config.toml
model = "image classifier"
dataset = "seven-segment displays showing three digits"
train_examples = 48750
image_size = 32
crop_scale_min = 0.8
horizontal_flip = false
targets = ["second digit"]
num_classes = 10
arch = "vit"
norm = "rmsnorm"
norm_position = "pre"
activation = "gelu"
head_dim = 48
fused_qkv = true
bias = "none"
qk_norm = true
parallel_block = false
inner_norm = false
moe = "top_k"
num_experts = 64
moe_every = 1
expert_mlp_ratio = 0.5
experts_per_token = 2
shared_expert = true
patch_size = [2, 2]
layers = 12
width = 160
positions = "rope"
pooling = "attention"
mixing = "cutmix"
label_smoothing = 0.1
loss = "cross_entropy"
residual_init = "zero_last"
optimizer = "adamw"
lr = 0.0017
beta1 = 0.8
beta2 = 0.999
eps = 1e-08
grad_clip = 3.0
gradient_noise = 0.1
steps = 6300
batch_size = 64
epochs = 8.3
lr_schedule = "cosine"
final_lr_fraction = 0
warmup_steps = 1260
weight_decay = 0.4
Rows from block 8 of a small image classifier, named by matrix and row number. Rows with one number within an expert belong to one neuron, the router's apart. Each number is 128 + 24 x the weight over its row's rms, rounded and kept within 0 to 255. All counts start at 0.
Before each expert's rows are labels from the 100 images, of 14976, where the router gives the expert most weight on average: "lies over" is the class under the peak; "place" is the part of the image that holds the peak. Only what is clearly more common there than usual is listed. The data: seven-segment displays showing three digits. In brackets: how many of the 100.
# router: router (model.blocks.8.mlp.router.weight, 64x160), inputs 80-119
# up: expert up (model.blocks.8.mlp.up, 64x80x160), inputs 80-119
# down: expert down (model.blocks.8.mlp.down, 64x160x80, transposed), outputs 80-119

# expert 18
lies over: screen (91)
place: centre (53); middle right (29)
router.18 [100 155 126 144 161 128 148  89 129 131 154 126 108 137 136 126 165 103 136 170 150 139 116 114 152 140  88 163  71  91 131 147 124 116  95 115 137 141 112 136]
up.0 [206 155 148 155 166 133 166 133 134 135 161 163  99 126 164 146 114 136 137  92 130 140 121 128 141 140 164 152 185  99 141 161 148  73 134 129  87 129 119 134]
down.0 [132 172 147 123 144  91 105 126  83 110 118 101  96 107 154 122 112 109 138 120  85 102 125 179 154 113  96 127  99 159 103 106 130 132 125  94 106 127 137 180]
up.1 [146 143 124 136 102  91  92 134 144 133 113 123 154 175 152 115  73 152 182 137 142 131 106 121 143 191 127 159  85 114 109 185 117 140 108 114 134 128 133 110]
down.1 [130  88 131 144 155 195 139  96 149 119 118 108 118 121 135 127 130 155 123 136 137 146 169 117 121 155 106 135  90 134 122 121 136  96 106 159 157 177  99 120]
up.2 [193 132 132 138  82 122 135 115 104 119 115 127 133 160 113 112 129 142 163 130 134 131 114 140 101 116  98 162  88 116 134 157 126 150 126 166 137 106 134 109]
down.2 [153 117 110 140 122 171 116 103 101 166  93 117 132 130 187 157  91 122 177  99 129 139 138 151 130 156 104 165 131 135 123 129 139 128 158  43 116 128 153 146]
up.3 [117 118 146 107 140 151 122 159 135 144  96 144 117 137 122  85  91 130 166 121 172 143  97 105 148 151 125 128 150 117  90 102 112 136 109 150  97 121 179 109]
down.3 [139 117 117 106 144 172 162 127 111 136 109 159  97 139 143 132 125 126 111 132  81 103 119 137 165 124 118 136 128 134 128 150 119 116 128 138 163 175 147 128]
up.4 [133 118 131 148 106 133 132  94 134 152 137 118 132 141 141 127 122  98 102 154 116 161  94 149 125 139 122 125 138 100 136 104  79 145  81 124 179 184 151  98]
down.4 [111 115 113 129 155 137 108 128 135 115  95 110 135 138 136 124 133 113 130 114 123 133 136 125 142 195 152 162 115 150 151 151 115  90 110  96 130  70 150 170]
up.5 [ 68 161 165 108 119  96 106 131 113 110 150 132 136 103 155  91 127 107 124 124 115 134 128 161 155 100 128 137 172 166 121 111 155 144 173 123 138 143  98 105]
down.5 [140 143 117 124 113 122 144 133 141 126 124  83 149 185 102 118  97 140 139 102 113 103 124 129  91 164 188 128 112 115 116  72 110 105 145 135 109 154 155 109]
up.6 [127 114 115  87 132 141 143 162 158  98  86 161 134 133 129  91  93 126 170 123 111 112 130 151  89  96 149 132 165 164 114 144 157 140  92 124 128 106 120 171]
down.6 [137 153 145 109 166 138 133 128 118  70  98  72 132 121 118 117  89 116 165 121 146 138 123 111 129 145 103 119 105 156 120 166  86 125 106 131 126 137 157 153]
up.7 [109 120 167 131 152 143 149  95 142 129  99 144 119 169 147 165 107 100 143 120 116 132 101 113 110 112 147 130 152 126 111 127 166  98 106 183 128 151 133 157]
down.7 [124 155 131 136 115 143 125  83  95  93 122 109 127 108 105 163 131 126 100 128 141 132 169 132  90 140 125 155 146 107 147 128 102 166 118 129 159 111 132  91]

# expert 47
lies over: screen (61)
place: centre (39)
router.47 [102 145 133 141 121 138  91  64 151 104 133 123 133 131 136 135 149 142 143 110 113 140 159 138 130 133 146 134 136 144 155 130 131  99 152 116 123 132 172 151]
up.0 [114 127 148 143  92 143 111 140 118 130 102 148 130 108 147  98 103 147 150 121 149 153 177 136 122 178  89 131 110 148 165 157 142 152 104 138 110  97 146 138]
down.0 [148 121 124 148 126 156 101 152 139 137 139 124 120 128  92 100 136 180 127 130 149 115 121 153 143 110 143 128 150 118 159 125 137 113 135 139 135 124 157 127]
up.1 [127 142 103 136 120 165 107 102 122 100 157 156  83  87 102 160 103 127 110 125 114 142 122 141 166 108 136 128 178 125 139 126 125  96  99 125 159 122  90 111]
down.1 [132 128 140 157 150 141 119  99 147 161 108  98 183  85 100 136 145 157 156  63 137 111  97 120 168 151 134 112  91 134 131 100 124 185 164 103 130 109 116  91]
up.2 [138 159 138 117 141 148 130 138 142 128 145 110 125 166 132 140 120 109 128 129  92 159 135 166 114 107 128 142  99 154 139 145 146 101 136 115 157 105 116 107]
down.2 [127 176 131 169 121 147 109 144 136 103 126 119 151 105 194 125 119 114 110 124 142  91 142 120 145 178 147 126 121 102 156 117 134 141 149 139 128 107 111 157]
up.3 [135 137 143 155  89 153 129 136 142  86  88 126 113 179 124 153 132 146 103 152 119 118 104 153 118 102 116 164 186 149 166 154 135 128 119  99  76 119 104 108]
down.3 [147 169  90 168 138 171 102 111 128 108 117 123  75  46 101 151 113 115 137 158 121 122 129 143 147  79 127 116 135  84 113 143 117  98 113  81 149  94 100 101]
up.4 [120 152 149 102  96  99 138 124 143 138 124 136 112 157 146 107  90 128 148 114 150  78 139 145 108 102 120  83 176 138  75 144 162 126 106 105 114 131 129  70]
down.4 [ 97  83 167 136 138 143 152 101 143 168 146  98 130 104  90 105 111  81 104 145 131  84 121 145  85 131 144 141  96 115  99 147 119 140  98 137 118 119 118 116]
up.5 [177 145 145 119 146 116  84 160 123 134 122 171 154  94 122 101  96 139 158 130 100 124 160 136 118 117 104 156  77 173 109 109 119 131 127 106 133  98  81  90]
down.5 [143 150  97 118 122 120 116 136 141  98 171 140 129 121 142 149 119 144 142 107 165 116 111 115 171 142 162 134 168 139 152 118 150 144 142 107 150 122 117 152]
up.6 [101 108 131 147 110 143 100 130 148 160 102 142 126 123 146 103 123 163 139 127 149  75 101 150 132 121 103 135 128 108 127 168 115  67 115 114 150 157 122 125]
down.6 [142 107 113 120 126 117 115 185 138 134 101 110 119 140  96 129 134 170 132 125 194 132 135 123 172 131 125 138  74  77 110 110 109 154 121  93 137 164 130 183]
up.7 [138 151 121 168 105 145 126 116 134 108 156 131 124 163 188  85 156 140 113 137 121 127 120 152 101 105 128 144  95 150 123 117 120 142 117  88 152 125 142 127]
down.7 [126 100  72 113 105 129 108 127 122 123 131 129 165 116  86  91  99 135 185 128 121 104 123 131 144 128 150 113  74 111 125 121 116  76 109  88 162 141 129 123]

# expert 37
lies over: screen (78)
place: centre (49)
router.37 [111 141 127 159 104 137  87 106 154 113 132 112 142 121 144 141  88 107 147 169 146 123 116 119  79 104 167 101 146  94 114 137 130  76 100 121 172 117 105 119]
up.0 [134  99 112 147 117 116 173 104  96 130 128 148  82 121 163 112  94 130 140 150 156 133 134 154 140 141 123 120 111 104 113 140 110 160 122  90 131  94 124 144]
down.0 [154 135 142 154 189 181 138 162 129 127 130 142 141 149 131 113 106 100 177 135 118 131  76 123 120 120 159 131 150 134 162  91 123 135 150 132 135 110 134 122]
up.1 [122 103 153 129 111 142 105 118 116 120 130  22 158  99 182 102 131 131 112  98 110 152 147 159 150 122  91 129 114  94 145 125 141 112 179 154 167 158 131 116]
down.1 [154 121 142 133 130 106 163 104 122  97 105 135 174 116 154 150 105 137 149 112 103 130 107  91 182  95 106 122 108 124  91 142  75 131  97 146 112 172 163 169]
up.2 [188 112 133 133  95 106 129 122 119  92 124 141 128 102  81 137 112 124 160 159 146 115 100 110 120  85 131 118 138 136 143 104 150 145 111 129 123 105 133 107]
down.2 [123 142 144 100 151 164  97 161 148 103 104 150 126 164 109 117 147 147 166  94 154 142 116 165  96 143 162 130  99 122 181  90 130 118 103 133 163  80 195 108]
up.3 [151 125 145 134 121 127 123 129 112 159 150 150 129 107 131 176 154 163 102 128  72 104 127 125  87 124 114 142  94 119 131  64 123 141  94  84 163 124 152 116]
down.3 [102  97 143  82 103 138 130 150 138 161 145 114 143  98  97 140 127 141 113 116 134 167 105 120 152 117  97 133 139 166 112 116 122  88 142 147 119 117 160 143]
up.4 [104 143  83 116 166  72 144 100 113 132  83 174 116 134 119 157 154 177  83 132 135 174 148  93 152 111 152  87 124 165 110 156  87 115 114 162 111 138 152 131]
down.4 [160 113 159 109 104 108 141 122 116 151 135 166  71 176 136 136  95  80 136 116 135 123 146 164 124 135 120 154 144 161 147 136 104 152 110 145 168 176 107 124]
up.5 [145 101 126  97 129 153 116 147 107 142 176 108 138 120 147 129 135 143 167 166 113 156 106 117 141 119  80 137 117 104 120  75 102 126 121 103 129  89 113 139]
down.5 [110 134 140 163 124 161 104 116 159 131 106 109 122 182 107  82 159 135 153  78 142 111 117 128 182 125  98 100 100 141 132 164 118 127 115 150 148 125 133 159]
up.6 [136 116  96 134  60 147 149 122 144 187 158 105 135 104  98 135 111 116 122 161 104  93  87 132 148 129  99 119 134 114 136 176 156 160 171  87 113  97 111 148]
down.6 [150 111 128 131 143 131 155 134 181  87 136 165 123 163 188 113  93 139 128 125 154 138  94 109 115 120 128 138 167 102 142 107 119 114  65 141 122 127 111  82]
up.7 [167 150 162 118 101 165 112 140 124 139  69 148 149 135 116 145 127 120 145 127 102 121  98 115 104 141 138 122  97  97 123 150 151 117 112 123  84 111 164 124]
down.7 [140 155 142 124 131 152 166 142  96 103 127 161  84 127 152 158 139 140 136 181 128 117 152 144 122 146  98 158 113 117 152 117 144 148 117 106 114 140 147 153]

# expert 51
lies over: surround (93)
place: bottom left (42); bottom centre (29)
router.51 [171 162 138 145 111 124 138  62 108 195 110 165 133 148 123 114 122 120 126 104 156 131 178  54 100 153 127 135 150 118 139 111 168 140 141 119 114 117 147 146]
up.0 [101 152 145 147 111 139 102 143 153 121  93 159 154 116 152 125 141  89  88 120 127 130 171 137 146 146  95 156  92 142 165 160 169 135 141 116 126 119 159  92]
down.0 [150 154 109 123 117 148 148 134 120 115 170 132  99 158 134 106 105  85 122 129 131  77 132 106 131 156 111 119  80 145 118 131 180 131 186 127 117 121 133 128]
up.1 [ 69 144 163 125 208 166 117 111 102 108 125 122 135 137 181 114 120  83 127 105  94 124  86 124 125 149 104 129 119  89 131 124 132 130 149 132  93 133 169  97]
down.1 [131 154 136 116 137 116 118 107 117 142 101 131 143 142 102 116 123 133 122 121 158 165 177 107 120 129  89 108 100 130 100  92 102 121 107 146 167 135 113 106]
up.2 [131 118 134 122  61 131 161  69 140 112 151  91 102  87 136 132  69 102 133 165  98 150 124 150 105 126 151 127 158 156 111 132 108  99 127 110  99 147  51 127]
down.2 [119 127 145 164  80 142 142 120 104 150 125 124 143  99 147 147 119 130 124  84  95 118 171  78 107 143 154 146 130 133 147  90 160 123 125 125 116 111 138 144]
up.3 [157 159 131 111 180 118 111 134 132 151  99 131 150 159 123 133  95 109 100  93 138 162 104 112 137 107 118 135 112 129 116 121 112 137 144 135 123 140 153  91]
down.3 [129 154 143 176 164 129 107 137 198  91 157 118 104 136 137 104 140 104 137 128 119 111  77 149  81 136 110 111 102 125 128 140 116 140 143 104 123 132 147 127]
up.4 [147 108  90 150 114 116 186 108  82 138 111 156 128 113 110 167 149 135 124 121 119 110 149 122 110 141  82 141 117 136 118 133 145 111  64 144 111  90  88  97]
down.4 [126 122 141 144  81 131 159  98 149 102 120 171 117 133 162 105 102 153  94 126 171 148 113 149 111 157 134 144 101 107 155 181 123 147 104 104 106 142 130 130]
up.5 [123 153 140 110 118  90 139 124 129 119 136  84 137 128  90  85 142 121  92 136 160 119 156 143 128 156  95 141 115 191 160 107 147 148 171 116 150 143 160 139]
down.5 [115 161 107 124 119 134  98 143  86 134 127 152  94 118 115 157 114 171 173 160 151 129 148 131 142 137 166 153 134 130 107 141 113 134 118 108 138 204 167 104]
up.6 [135 139 144 149  83 140 113 117 138 121 125 118  95 138 125 130 122 189 120 143 143  79 153  86 144 105 180 110 135 127 135 140 126 107 105 143 121  88 138 145]
down.6 [126 133 105 154 101 151 103  94 115 110 118 131 103 100 147 148  96 139 123 146 160 123 110 122 127 106 141 115 121 138  82 111 127 129 146 119 119 142 131 127]
up.7 [139  86 126  52 131 145 149 144 143 132  91 104 125 144 107  94 139  93 153 118 132 150 169 119 116 111 105 148 144 156  97 121 142 127  98  95 152 126 119 126]
down.7 [129 101 141 106 149 149 132 122 123 113  81 124 139 119  96 131  83 185 126 109 157 103 132 151 117 127 137 133 124 153 144 148 106  88 154 162 109 151 154  97]